Weights of a small image deblurring model.
Model: 0.597M parameters, arch edsr, norm none, widths [64].
Training: soap at rate 0.002, batches of 256.
Data: trained on procedural textures in two colours, tilted and lit, 48750 training examples, 37.8 epochs.
Rows from block 2 of a small image deblurring model, named by matrix and row number. Rows with one number belong to one channel. Each number is 500 + 50 x the weight over its row's rms, rounded and kept within 0 to 999. All counts start at 0. Numbers have three digits each.
Before each channel's rows are labels from the 100 images, of 14848, where the channel reaches its highest value: "place" is the part of the image that holds the peak. Only what is clearly more common there than usual is listed. The data: procedural textures in two colours, tilted and lit. In brackets: how many of the 100.
# convs0: first 3x3 conv (model.blocks.2.convs.0.weight, 64x64x3x3, each kernel summed), inputs 0-63
# convs1: second 3x3 conv (model.blocks.2.convs.1.weight, 64x64x3x3, transposed, each kernel summed), outputs 0-63

place: bottom left (73)
convs0.23:496520533512545492503431527537509564471482502424562410480458476487568518480596499473534494505487527492439518481573440421426670499416532552575481480547520598589500478447446495504574481543496529
convs1.23:506489488615568476535527504429574533556612511603505574506470536528446550523431538519519493568493492465513487511460565575466387468646501516471475534512527535458488559539567517578546502532507508

place: top right (35); middle right (32)
convs0.28:510551473435525497487485456572545577426412624514450528482554511548463547526403448614441527472503537475561502483543467543452567533427453537513478503456399466504544599431489503457490521481522557
convs1.28:459482503566480507509465526540525442495630447472491453488456412468534500510538557483439521529481508502466457440455548493470416466667533498543512501437582540508470393545461507577452522503490391

place: bottom right (95)
convs0.37:440455459529498496500429453509548556509482564448485527534359577424375507463506525631523530509491533593481548450474461475508487431582496531509469530503497537553536528414463486440493465587533515
convs1.37:577464447563499520471510480490517568583590542559534554589480533490476466542596522434461490530592546457437442554621464561596475571451491538543490500520546524516549511525481579544538467522485561

place: top left (100)
convs0.6:455506434501509593444568501553472574434538513494413480541527395447595509543511586535466489405438534471452516523510520560564571506420551428522526462515549497463434508537448487413425523497481549
convs1.6:524465490535573439561508532480546478517536564444512475487457598555482409505430411435448495515539506476516526511489570433538409557493414483443536569480398443450570486415552420540496500475462442

place: bottom left (94)
convs0.38:575558475538530510574430432562477496452513444512524393522508521551531416408546533512376496523529575531533535543560503453506471509523514539485451400427552483513523554462487462532471436622505551
convs1.38:460424440492453499512490592438554448512378562515585620535448500510446522464535468464640435499471530540559437483457454579496510503456506430502421514501462545499533501517477511451474526499518414

place: bottom left (99)
convs0.3:555448477430404510540488549494529439475377520496553383518484517508626448470471615458451455519520497546532435461536484510486457561545498488470508501436553465434481545474546452432536458563426511
convs1.3:447497538499509512439508472574420518473553421486432616467513409443428434491483476534536387504581525502563533438526553507451501410418539439484428525487491482430457471507439431524489491535430486

place: top right (95)
convs0.55:515474503591544474515512441392516524471555509503478567571581429434403529490464461389576516623572501541416574541502485575514505502478518522504459526503512520513583449480502431507430553518473519
convs1.55:525490530440492589511476520589453481617458520408452357481533567508567530460531551513465509473520495428484526503601455438517567499499525607502549512519460522495523523543538527526537485408510593

place: top right (93)
convs0.35:559504522451548576462436493442510512485454473434469507498520529451454484485530526407435516510535426408398471519501469564574522450504397499540448503521502457482599522453395553601526461462534410
convs1.35:512427560504493512484585476545460501478531441516432504425537462622492511513424439529550527563574540502485525472505468506611448399504487505480471471509514522424519554408561470522511376585440530

place: top right (100)
convs0.45:452551566522502641476503501444543490486552432531501501472506452493479481438586549574403473442477535476473471539505587598465477511448560405452432492484545552487498453569502465511413420458467450
convs1.45:592437501471357468571587528491550536507421520530478554498463525480457515513471448487572527509456529458433561620529567458487520499518445598535580523436497463581495549409538532499478519522503513

place: bottom right (43); bottom centre (28)
convs0.17:529427603505524432479531548514552558466446495592557569530430431475493502562567461528557547459451426501487524427459525473513614558431510509556399517536500437418418515550513521503501528556511512
convs1.17:431518473501474565532449481513470382567508483432491375446565471431551512448363527461450457534538495494471497515444465499441423456616535533501534534454502518480522476481525471552497399437502464

place: bottom right (30)
convs0.41:506532504407481508532460532524526493526490495423422486508627478557526502492494540549492472479505514480478524523508471610447382409499529482572512529618470464481447559570501531500519502463457338
convs1.41:518537461637596536486477509375536455460547504567593510535512529519512592488572544529501526528624451534531514467544496479542497515489509553556437538472545602514571543591508482538506481466516528

place: top left (57)
convs0.44:482570557486417572525482582436484453480494392420485471493568480484492537496643545525503473449494517389448482549487521509545503484465642452424547420497514456496537495522533490504486449504547445
convs1.44:415540467530521548495530451584441490463434508468516408466489428472507597488457458451484554434408486547484472394531459537483569417576478453529512496481619507527497549541549607526481551520523486

place: bottom left (43); top left (29)
convs0.20:551582523479480480487543480556474464472474441576564454491498505472575608494514578440412532498585559433528487501437500405520485366497504503436504527488480565511473430499503407444533551476418545
convs1.20:466573446575637525481527435490516481568568509529510439506476600543558609487491535560404528512525483564494544483461567525531560572517430562517492485502453526471428542560539519583489539565511483

place: bottom left (98)
convs0.7:545502486476546426563459451508458468570489481507476532466504539579546453531360504464545441472494486525535506514552449353492622465542442583512595482503475462482484531528514578520460541571438502
convs1.7:506492570519475513479528519539512514433455504465482488555478411437489501478580475524547574470520565409542437412488537529476379461445539463505419525569521516523478412454498427537516369464543412

place: top left (92)
convs0.15:564544535404473496488508496448456500474546520525531494476526503498527474433524471423520522549440467536457519496505516584545481478508503414578588618550349554523503522503430448594403505567471466
convs1.15:496449497570520433485534514519517467532454439449409514529480564467584512535364534513495468502583444439574455460479454519433490504506540526454427364480581400512469534486549519466569475455477528

place: bottom left (66); top right (32)
convs0.54:489536478598584496474500523467460495449528441456497510500449503387542509432571410508408449466573532484420540463547537488531537378478491398403505469488524422446448530560499466485494491441525511
convs1.54:517543498496547585514493542457556491505560516535533497514534536526568480488592581525533559535555346465464542581500515457561552511454483565491486564487448429553586516444616449517477591530520513

place: top right (72)
convs0.26:431576561600484478525536507500487351495493530560517564511577487536437561397524478516501477551481518525504601528484501519500518512522445444444470432488588397491452540463492559573577509561488519
convs1.26:553425418428533475439483397467447592475425480527473482509511481440513456533506499420480464317420472539487475548524531481433506470453463527456493561512457518455528411478507495440477530467510434

place: bottom left (60)
convs0.58:591461443470516428498483416520413402505471519442581546556404528559452516555513512497530508490605501536486508422554474464479560609497542543516524563443529516480438445540494478542487481513498620
convs1.58:504561568576482570545533594552562579566517529548453491463459500398529544485445487511471498476409515428488437524451532560430443464606437482477510435562497465522554571436470526507490457490468414

place: bottom right (40)
convs0.19:436591446591526493553518570572409445594482520560545472502519492543551592531445490613529470506466536508464400482559497470484491466539486449521526419507482496528531500492411569455518437520511401
convs1.19:576451598454508472443519520455462591422534543496494544516502485468422480571525499445545446520599505515437554506503558490471506521437428523489431611576505560516424526446574478521449603494472547

place: top right (45)
convs0.40:485499460540482535543487507569518502481508431527583456508534536528508497522306374577508559588503526459513464455443482482486477563527473473424556487545449526546496521512544468529476535386580488
convs1.40:516492499476539471461521481542490611512551584560539591561499549547455558571590540474521459501570457553485587558525471490552613429501483513524507538497536543474511579517519525424458587541522609

place: bottom left (100)
convs0.31:549563561446574456543373503409499560491514524499472545450591480519450507529483478540477489511440560507463539480491530477409562418438497493534573481531465591380519502558517555477444441548502431
convs1.31:445431477561503538391532491545501423478526377494526411548450512518524512531406484533492515558579425435558456585502511516495421562548434595445439486494530463524420482433475486524525477482526474

place: top right (72)
convs0.16:460514530502517508437541517446505639456517481524538406408493528532395366523420452531495460520408551420457592478538504462548591544462509540560482516476468528506492561503538499524515490557525485
convs1.16:454501480562465524490461483563575458543530569514475526550511468568501599507521514533486528549672509561542530643526536572494499473608523519475555557510515500445487481595447511545480534453467506

place: top left (69); bottom left (28)
convs0.10:521625437552538534479459456504544480431525431480547493539475537421487538431486515481428567492481535426431499518453419584477518470504540392422440498608532533559449468535541506479540566475497426
convs1.10:606524496553489576494464393511477545542512530506510450502574453482512549532481566447457531541565440441515587520593510512609654552544539509463493474465453518465566515518444489509451431457487504

place: bottom left (95)
convs0.29:440462532512455510524527484481554387532529519450480539418571543588532552565458490486558472557444594478537515478512543473442501541492473449498451389464476511408537575541499486604509463542378483
convs1.29:585530486435502481447513485460438552438481585510537476585439492494423497509564447527506434373470503505445502543580490485433604499422477494435512584526486461564499516404526509428522510421498548

place: bottom right (68)
convs0.62:516587415485509586504471536459472434519449459455523503572519503491551521452487531513452530420482525578455553483586501509496488370567485592455446476472433508480574526465489464462523478640440559
convs1.62:550552444472456477508525458512559613513476492469605485585526546503543479530525549528598640553552498506521503556548467466565522495514469470480484578464629576496502442453537548503475470461582517

place: bottom left (58)
convs0.25:534568491484511463425397517494474490514547533448502474461533543505585414489461511567554429366556615496584547508569537480458495523498551478490506438447514520502514519595444577552525555472506423
convs1.25:411433462512518526488550435444461533491411410504534516518581506450419567514466511432465406520501434578407466546465452496443475520520472550517512571556471494375502477446517473408499437528536502

place: top right (47); top left (42)
convs0.36:476450400555531467511380491506542482500559457484591454568469534545484499546580552456535509500501425586473467517525488483551466555486549542484506410460455527564606426475390594531513530510472475
convs1.36:525523584601539499517543442473469560509544525582464553434492510586539522431451579521488519558554558499569550503438586528488481478567470487541507587520570543455488566541511439618469569546504460

place: top left (100)
convs0.59:465517438487431484526515558553417563547553546469529424491544495508530472511498493501547434554496474499509501398394423484545498595441423568522448537466456471477408565532588439451546561559500562
convs1.59:511563562538422507440451454597458432421494531500439511515478449452453494491441411459518547434504570484597496544527513575517452547484570445415432525411570440533502463459448535495436535518510448

place: bottom right (94)
convs0.32:468571453543523531580454572530507512494526480577485563588515424491497513552471477437452452452632508495535549524566473464443541464461508585493500407577501561507420440490502469584432548475483577
convs1.32:517530447548465469478572512508531479520463449492570425437499499442512506447516502484559493535379401487505456509396474475406403557522494407545494580495522509462570429512495512440567443464489399

place: top right (83)
convs0.0:529443461525405536429465479490524484508390527448410554525493480479442456527482407573517550513502592506432459532582428508608520536570425521566449503561509495569478429492510579511460531489455488
convs1.0:529483538440525481481455512496532474481556380513485490451460474498500410456459469412550445510396369431552502385438522470624488486512517452464503486482480464433465544430475416509468488532513479

place: top right (79)
convs0.63:495527491469565542482466557496536483463543511516537599495557449532492458535465491600538443475440475517560408551551406405458498574537433507430515559477464548517579532528583545498440603526423469
convs1.63:496436544530476516560466535535426444496418453495423401469461516472474487467470528429534463542491498531506493492434461536407449489466523451529548355533499412563431443426437491457529396476458530

place: bottom left (43); middle left (29)
convs0.24:439552621486499526465467493462454402481591469512448543477405435550464543469431509545494470501583569478531488575563552468474517439435469469493516528535438542533463559476483506501421423477592579
convs1.24:521514483477503466559520545490510536484329483458528608489469480388489433530503496418519463458427456506483483435488446498452526541450565445511587451421511470509478448560458520476449582523442421

place: top left (89)
convs0.61:442527394502506504430549486489502518536574491509486435499602509485534547525491446579605533497439432448504513436467547539372452484527526510427524577460585467518504506465441466473548478404579541
convs1.61:507469547493510463538493520515389548516397545417440552451446534484458480545466520518543531551558671502558470501577481415484499490505553425513489507525391451473461516441548505498421477546453478

place: top right (53)
convs0.60:517567552449465500502496545486554565507523651506389557485586552500458404531456520494493541521558490510522517414522440452480432496532558479445495474503479610487522447540554548414501579460450461
convs1.60:489471461515528530471418494533527372454469399476523500520425458553524536429543414517461458592497483416531449477457447428437534539452485519508530468494441486471514517454503451619479364526504511

place: bottom right (72)
convs0.12:578454391493426467519505485599537377497607466494470497481423514533539509544507598477591434488491523534535460583507489480535533509426456533545500512489521500500542533351513495467466465460537540
convs1.12:411524556539537539496505544438449530536391513417476461402547507420538443477503521480447467494421410450475480396489476519410477493571510457468539524436561472515418412517481532530513533511486410

place: bottom left (40); top left (31)
convs0.2:570558510533593416520508491528565541568492520471523512424496569582428412512453403481482565493564557495460441469501477498452486546480467499514414436504433542501497530507477539635406531450449506
convs1.2:576429451523488557509476494484542567476591474570555507553463474557478624463514493545536474601559524536501570568560516456523585495486500507541596565566525531464582550477555463538557472555562535

place: top left (43)
convs0.48:616538507512484467457495525400538478576472582451565507585540537500526503489494477489499475494511577483476457495561556379512470523509480546415509566476515522546464502441534537529587481499431338
convs1.48:398431501416550492545493476530480457487468481566493488446503487575555462530511518480406508516528469560512539453471308549468532464430524529589538417501455479489534514551496476480473484497523623

place: bottom left (39); bottom right (32)
convs0.51:509500526491642517435404508510537540417474561520429459471469462545487473422492518523564472464507531466495564488610506450541528473525501495557494494458445547509430598434441485550432572528609459
convs1.51:427497497599415523544582453478466556611539551470493442568561541516523571506451567536449524540582529548483493524482559498497494532537489552465464583533553501470542431586520483510598395455509484

place: bottom right (49); top right (31)
convs0.53:492478550433426497554523560575527456524579438444566441412493426477535444490453561468527490572478492485457507532605519586512426492523535496435478550604529547501438529484532502576601519571507517
convs1.53:485513487521483465441552476416459522457434598514463475514470526500411507455550424503513426417392498519453477441479488435429583505452410416440415437430481480542515519460483577436469493450476493

place: bottom left (38)
convs0.49:565515508516566419521559493468508519475524452489516463476467546475511515546395453497492515551612507469496477440573413509508479503462530493498496554573414593556487509422506487643430382449533500
convs1.49:476484452552538507557462509569459567488494581507542524462543607570487467516589514506493517514510494520510533564520485441533574550499435492463530574396555468551555553553528549504464672549460552

place: bottom left (50); bottom right (36)
convs0.21:494570499536552455414519448500545537449536525492491499542576462550415494543471450546525494557535494466483485493453560483438423568437503475529506679536539501478575457376489450521473553453503569
convs1.21:567459536442516501591508584492482463565529479517526495462462539542584443475416567440427523531428580488537519500557397498480573492553532499546585334477482536490495510545514453560497514509495458

place: top right (91)
convs0.4:488489463535544543472528492518445471586494452526469496517462607544551525513503551524538468462484515506497537374515490435455502516618459475477436458411540433488423516465554342484542460598503523
convs1.4:494534555440432468503460499468512533512455542478499449516553419551444485422512456531479570504502561479516515568461527483446538603309415543493387536531475503494548471477451491505461579480496444

place: top right (94)
convs0.14:479517405570439450537474465509541499495505557646505448539448507479514524449537618504587457505458495574509519423561445468493465566524454464519449428441557512557452534455476506500446517500420594
convs1.14:538486548412549546470540576499490600496526439411535574492511479504476468505493440560538442554519470420503501534543587508488558512345576439480413496560433521481478530494530506516534437570541446

place: top left (42); middle left (27)
convs0.1:478540518462495517529543506506513472413399489546570451527533527582484398587522556535515437505541526544545451553593537504466379580557538474498526511417494499356460543506482456468500464531507537
convs1.1:570460602484512500559475556489525461566634516545439523441463487511544479492499506462433442483467512433523492476472489520440558408511473519574505353532504484613517578505540514521482584450455488